config.yaml
horizontal_flip: false
translate: 0.06
epochs: 22.4
final_lr_fraction: 0
Rows from block 3 of a small segmentation model, named by matrix and row number. Each number is 200 + 40 x the weight over its row's rms, rounded and kept within 0 to 999. All counts start at 0. After the name is the row's rms in percent of the matrix's.
After each channel's rows are labels from the 100 images, of 14976, where the channel reaches its highest value: "place" is the part of the image that holds the peak. Only what is clearly more common there than usual is listed. The data: simulated telescope pictures of galaxies. In brackets: how many of the 100, against the usual share in percent.
# conv: 3x3 conv (model.mid.1.conv.weight, 192x192x3x3, each kernel summed), inputs 0-191

conv.10,093,171,256,164,190,207,165,205,262,157,117,168,104,115,121,175,203,170,194,203,134,175,129,198,111,248,221,224,201,240,270,223,173,208,207,191,204,188,158,185,186,191,261,228,296,203,194,226,270,205,189,189,255,197,247,224,160,170,217,226,202,168,209,195,151,165,202,250,153,205,262,180,168,234,210,215,195,173,189,242,220,194,194,226,204,199,199,204,174,190,241,183,344,137,175,256,252,182,256,196,195,182,175,188,158,159,183,204,183,166,158,213,201,172,163,153,171,176,177,195,163,194,111,215,186,210,211,75,213,214,105,187,60,141,192,138,215,208,189,205,193,204,179,207,245,183,195,135,134,151,271,302,154,197,228,173,182,190,176,262,195,281,206,192,243,203,223,257,187,219,164,254,254,210,169,193,223,198,182,205,188,190,206,191,185,201,191,216,229,267,167,185,177
place: centre (92 vs 11.1)

conv.173,087,213,209,223,164,158,245,224,155,227,217,210,186,145,141,163,254,156,164,151,172,192,179,255,138,233,99,241,204,244,175,208,149,240,293,183,218,182,200,193,201,187,166,130,151,163,203,160,145,194,176,102,231,144,224,231,253,252,218,197,138,184,202,194,232,210,205,175,193,170,145,178,255,97,173,166,187,189,168,132,189,181,178,190,62,215,201,237,149,130,175,171,208,181,199,193,195,220,222,166,93,158,228,193,142,140,190,175,118,150,225,108,218,161,216,220,184,121,178,186,177,164,191,182,219,134,241,247,193,197,231,210,229,162,156,231,219,220,209,213,225,214,228,200,215,225,227,162,169,170,228,184,218,174,171,217,221,160,181,196,168,192,108,205,185,177,163,193,165,200,137,112,125,180,158,108,130,181,156,189,147,215,228,204,159,235,258,156,210,179,185,168,182
place: centre (49 vs 11.1); bottom left (39 vs 11.1)

conv.82,170,220,187,211,193,131,202,185,177,219,183,190,127,198,205,179,110,193,211,128,206,200,187,143,204,205,205,111,215,222,170,210,195,211,150,227,221,221,115,232,236,228,114,181,138,171,203,212,132,210,197,206,169,197,205,188,128,162,233,169,207,203,103,207,211,173,112,209,211,113,208,103,195,199,222,233,228,153,147,182,174,225,228,136,195,153,225,180,209,214,204,219,136,217,226,172,101,124,180,224,212,202,125,221,196,212,194,201,195,226,188,201,61,214,211,215,218,199,231,207,197,220,132,112,226,209,181,136,226,235,151,223,166,133,166,124,159,235,224,230,236,222,214,214,124,203,217,216,210,219,141,120,193,96,217,209,229,218,170,182,231,126,160,230,142,216,174,194,223,205,159,148,160,232,218,163,208,211,219,220,118,229,230,188,219,234,136,189,117,182,214,129,198
place: bottom left (36 vs 11.1); bottom right (30 vs 11.1)

conv.176,053,204,206,185,222,170,202,113,235,174,218,177,303,269,259,218,221,216,225,225,232,226,238,164,261,216,235,230,215,226,212,223,219,229,72,207,223,246,143,252,215,247,160,193,145,176,145,149,143,230,227,254,271,199,268,257,185,235,202,155,253,238,159,220,209,257,232,157,215,203,212,180,266,204,186,203,231,221,211,189,128,235,226,185,216,180,212,108,227,251,179,235,131,238,232,116,144,213,110,217,227,229,182,227,227,252,230,193,215,259,243,251,134,246,195,205,218,255,233,180,214,223,241,169,240,198,145,147,260,210,197,240,211,319,203,191,246,186,223,194,214,171,212,237,206,210,118,199,215,241,189,136,238,150,254,238,155,211,138,175,191,186,203,221,171,233,171,206,170,176,213,208,240,220,202,239,239,224,235,208,246,219,231,292,251,234,156,250,201,270,207,259,228
place: bottom left (56 vs 11.1)

conv.112,094,171,224,168,161,188,184,199,159,151,183,163,171,182,174,214,227,195,154,224,147,140,220,208,175,171,129,175,177,171,220,179,172,197,214,128,147,162,193,192,175,192,135,181,157,187,193,142,173,178,177,98,241,200,214,178,175,207,179,198,132,190,146,165,155,196,162,253,137,148,241,88,136,166,161,152,152,158,175,199,247,145,168,236,172,198,205,225,172,139,201,204,211,162,198,229,157,222,233,168,148,189,198,153,159,157,206,194,181,102,232,188,161,141,111,190,130,152,138,200,187,133,213,159,157,131,172,155,148,152,137,152,96,159,132,183,211,160,130,179,151,171,197,203,195,173,170,112,138,138,191,184,189,145,163,182,148,180,201,193,170,225,182,197,192,178,203,159,156,170,155,153,183,152,159,219,167,153,141,147,226,156,184,172,137,159,206,161,181,178,166,134,168
place: bottom right (74 vs 11.1)

conv.76,192,216,181,211,194,133,201,185,157,214,179,189,129,187,191,176,126,185,196,139,188,205,180,150,189,205,172,116,205,214,157,204,193,215,142,223,225,229,110,239,230,236,114,168,128,159,193,200,132,211,197,174,162,187,206,191,131,163,228,156,174,209,108,218,214,179,103,208,207,115,203,112,207,183,211,225,228,156,139,168,162,225,226,136,176,146,230,175,212,195,183,224,129,199,231,161,110,144,184,202,191,195,139,216,191,197,190,196,196,206,190,169,87,225,191,211,221,179,225,201,203,212,142,114,228,185,161,132,226,228,157,226,171,126,158,132,137,226,231,221,230,214,217,225,125,213,216,223,224,221,136,127,199,101,221,215,227,219,176,167,221,131,143,235,148,213,165,178,208,193,146,132,147,222,206,170,200,215,221,218,123,228,227,193,221,224,139,170,116,166,211,130,197
place: top right (36 vs 11.1)

conv.54,089,204,202,200,189,173,185,222,167,122,108,168,167,190,192,160,229,202,93,185,208,144,194,214,187,192,90,178,244,199,178,190,173,223,155,162,182,186,143,197,178,195,177,193,201,207,182,169,210,149,178,70,165,208,224,208,152,268,167,125,108,227,186,166,152,166,120,212,151,158,178,94,214,154,193,173,163,230,222,166,196,170,204,220,179,199,177,202,159,119,123,229,198,126,191,178,154,206,220,71,186,206,204,153,193,192,190,237,188,66,189,194,124,166,142,175,195,190,181,241,242,158,209,173,175,147,142,192,177,171,289,180,231,165,148,210,183,171,167,181,183,196,212,191,188,150,157,157,134,171,169,195,190,156,213,172,166,157,258,205,174,234,188,163,195,184,167,172,181,171,187,212,196,181,200,246,193,154,197,174,246,168,192,200,129,175,149,128,187,133,167,176,201
place: middle right (57 vs 11.1); bottom right (27 vs 11.1)

conv.117,103,204,198,217,218,64,193,211,163,219,181,215,146,220,223,178,134,205,200,179,213,222,197,180,217,244,201,168,221,223,123,223,213,210,110,217,217,210,141,226,214,222,92,218,128,195,189,215,123,209,224,215,165,193,230,226,161,209,243,195,209,176,126,177,203,196,168,223,220,144,225,112,254,176,228,232,222,195,220,185,176,215,221,141,176,199,238,164,225,208,162,235,108,232,232,143,93,166,140,229,200,206,169,214,205,221,200,188,203,215,191,199,51,207,211,220,188,220,218,211,239,242,132,110,217,192,178,195,222,251,229,220,247,209,185,213,203,242,209,227,235,213,232,215,119,196,226,259,205,209,151,58,220,127,191,212,237,222,195,158,226,111,159,233,84,214,195,156,207,172,183,145,133,216,210,191,185,214,201,212,158,217,221,223,220,230,166,185,118,154,194,237,223
place: top right (48 vs 11.1); bottom left (42 vs 11.1)

conv.90,062,226,229,243,307,211,223,120,182,179,203,181,270,263,229,138,193,182,172,208,207,231,244,212,236,185,207,217,268,226,138,216,208,191,166,263,240,257,224,239,254,233,200,179,192,190,214,243,187,230,197,190,183,214,210,129,216,106,239,190,213,219,259,135,146,195,236,215,224,251,197,238,207,155,223,253,227,203,164,142,163,240,210,175,144,149,193,127,180,187,169,182,216,185,213,162,208,213,183,155,184,200,202,256,210,243,186,190,205,173,129,173,188,254,200,146,216,131,262,158,145,222,217,178,256,144,170,193,243,239,101,256,191,182,157,205,151,233,286,235,267,220,237,208,195,116,119,166,178,200,204,181,230,184,137,176,199,196,134,145,237,214,196,225,140,247,164,151,186,189,184,200,206,292,250,246,190,271,271,279,232,270,234,165,281,235,200,176,230,148,188,176,189
place: middle right (80 vs 11.1)

conv.66,079,244,263,259,239,200,254,221,176,257,159,258,252,244,242,182,254,218,244,268,212,244,189,211,245,251,211,195,261,229,145,254,261,219,222,233,250,229,304,231,236,236,242,203,235,222,190,164,166,244,238,230,220,236,256,229,249,199,239,238,223,232,214,147,189,238,238,252,242,232,218,212,339,230,219,269,228,226,212,179,198,230,223,229,238,229,207,206,218,235,184,222,204,222,215,209,232,234,237,229,240,212,248,243,222,222,196,241,241,242,163,215,212,230,213,184,221,212,235,182,185,250,274,192,278,199,240,317,263,240,196,278,219,192,197,274,245,244,232,250,252,245,205,224,219,172,171,270,270,211,218,180,249,232,162,177,200,220,264,222,235,226,268,206,187,245,215,224,206,241,190,236,196,246,226,243,269,248,215,241,260,253,249,238,255,244,260,200,229,152,195,204,260
place: middle right (62 vs 11.1); bottom centre (31 vs 11.1)

conv.130,096,164,230,188,185,196,168,136,185,198,189,224,198,229,219,190,284,208,198,237,215,181,178,253,220,219,207,253,213,214,152,216,181,167,161,176,184,181,158,189,159,186,313,234,308,231,155,198,306,208,193,180,204,184,241,182,243,173,188,161,209,131,338,170,146,79,255,172,160,283,223,228,119,168,184,205,190,251,196,215,253,187,197,264,187,264,218,199,204,215,150,225,250,245,213,206,297,242,175,201,210,200,246,189,201,197,191,198,192,194,208,172,268,190,184,202,181,179,188,214,239,191,110,232,168,184,179,119,192,188,175,168,150,186,167,251,219,191,182,189,186,183,229,221,228,195,162,125,155,188,286,329,156,267,141,206,181,180,228,243,207,280,216,208,251,196,206,209,182,149,138,227,193,171,148,244,190,163,163,171,289,168,191,171,194,198,206,210,238,215,190,225,201
place: centre (100 vs 11.1)

conv.143,094,191,234,210,245,196,211,168,210,176,181,225,151,202,183,154,257,199,208,188,186,150,206,73,197,229,186,206,234,227,175,208,203,166,189,175,207,190,148,207,192,201,269,219,283,213,217,250,259,232,193,177,228,191,259,159,203,147,192,198,212,172,250,133,105,75,229,242,196,254,225,122,94,192,199,210,194,244,185,193,257,192,195,272,192,183,213,186,216,213,151,217,272,257,211,206,217,175,265,197,213,179,136,185,188,183,185,211,188,205,245,230,183,182,208,220,183,200,184,220,254,211,103,262,212,199,222,95,206,199,177,213,143,162,208,190,200,197,192,202,203,195,220,211,267,185,113,88,163,182,277,262,91,212,121,167,176,181,182,242,206,285,180,199,312,190,192,190,197,158,197,259,235,191,198,263,190,207,173,200,265,194,199,140,188,196,160,216,267,206,199,163,185
place: centre (81 vs 11.1)

conv.50,065,181,209,190,247,220,180,195,191,147,213,220,178,238,208,192,222,130,175,175,153,174,258,158,222,112,129,210,199,169,228,180,195,194,79,186,181,205,161,189,179,192,160,153,163,194,206,141,164,191,185,143,202,161,199,133,202,245,171,169,168,193,203,190,138,175,212,187,145,213,186,141,193,132,141,198,182,206,218,172,206,184,169,222,141,137,164,157,156,168,143,142,159,176,171,197,144,208,200,145,127,182,188,201,148,191,216,202,124,119,211,147,88,190,113,180,179,131,190,119,193,183,261,155,206,109,169,151,204,176,221,196,222,292,172,145,197,162,201,159,189,164,164,207,187,205,65,135,151,179,197,120,147,139,186,191,144,147,205,205,158,197,175,165,193,219,162,170,143,204,212,213,208,208,143,252,205,212,208,216,282,194,189,193,222,170,124,196,173,249,188,176,201
place: top right (47 vs 11.1); top centre (29 vs 11.1)

conv.16,078,199,198,164,222,127,164,177,172,184,171,230,206,210,207,228,147,197,195,186,189,219,209,213,209,246,199,189,183,196,177,200,230,189,119,190,205,213,124,230,203,228,110,233,138,180,153,154,146,198,229,201,197,209,205,261,189,278,168,192,193,193,116,181,213,223,159,219,167,144,217,68,233,188,160,190,213,192,168,181,148,206,205,155,198,175,219,153,237,185,196,246,113,207,228,157,105,207,122,203,208,187,206,205,192,205,189,172,196,227,225,227,104,233,189,240,191,246,189,224,258,214,192,110,204,217,207,157,220,193,212,204,201,230,197,164,267,170,201,176,185,151,250,230,94,172,135,128,198,180,86,29,240,116,148,221,136,213,194,147,175,143,202,223,149,196,214,143,166,184,219,199,212,195,201,225,183,215,200,205,197,188,207,261,230,211,146,199,109,189,189,271,228
place: bottom right (44 vs 11.1); top right (34 vs 11.1)

conv.169,064,188,185,88,199,164,158,207,167,208,205,250,202,211,194,279,156,188,184,240,164,172,237,223,202,216,135,228,150,174,189,165,140,169,136,139,103,189,195,219,198,209,193,247,199,224,198,125,218,177,140,143,207,177,190,238,158,286,172,170,135,179,257,230,195,236,250,147,131,214,188,189,239,153,158,137,174,201,203,160,123,170,181,159,161,157,217,138,165,160,243,214,218,182,222,161,202,221,147,147,145,217,225,169,175,183,236,148,157,151,217,178,153,188,121,221,151,175,161,182,233,115,189,122,162,121,136,105,180,143,262,140,216,226,187,178,239,163,199,161,173,161,238,236,181,232,186,128,190,171,206,171,162,156,200,249,166,171,169,199,145,221,185,216,225,144,215,190,119,233,259,198,208,169,146,229,169,180,183,181,213,192,207,287,175,184,170,185,196,205,152,279,160
place: centre (52 vs 11.1); middle left (30 vs 11.1)

conv.132,061,182,148,210,222,146,238,189,133,196,209,235,87,216,211,241,232,208,206,207,229,207,266,175,220,113,139,174,200,183,177,195,135,147,156,193,169,189,167,199,202,191,155,192,177,186,216,173,206,188,137,131,222,161,149,159,158,205,207,201,144,228,187,183,179,181,217,216,203,198,282,98,194,144,182,201,176,121,132,147,125,170,178,100,136,174,231,166,159,171,216,216,188,227,230,184,185,219,178,180,183,204,189,214,205,211,211,148,173,165,216,179,132,189,193,223,205,193,204,202,172,140,140,179,202,101,160,67,178,187,136,202,131,148,234,141,198,218,203,205,217,219,185,184,216,204,104,103,179,177,205,121,179,203,166,229,177,155,118,187,214,190,127,199,176,171,184,181,126,139,200,197,197,197,165,125,155,204,212,190,105,211,209,166,216,206,154,163,179,185,129,149,163
place: middle right (38 vs 11.1); centre (29 vs 11.1)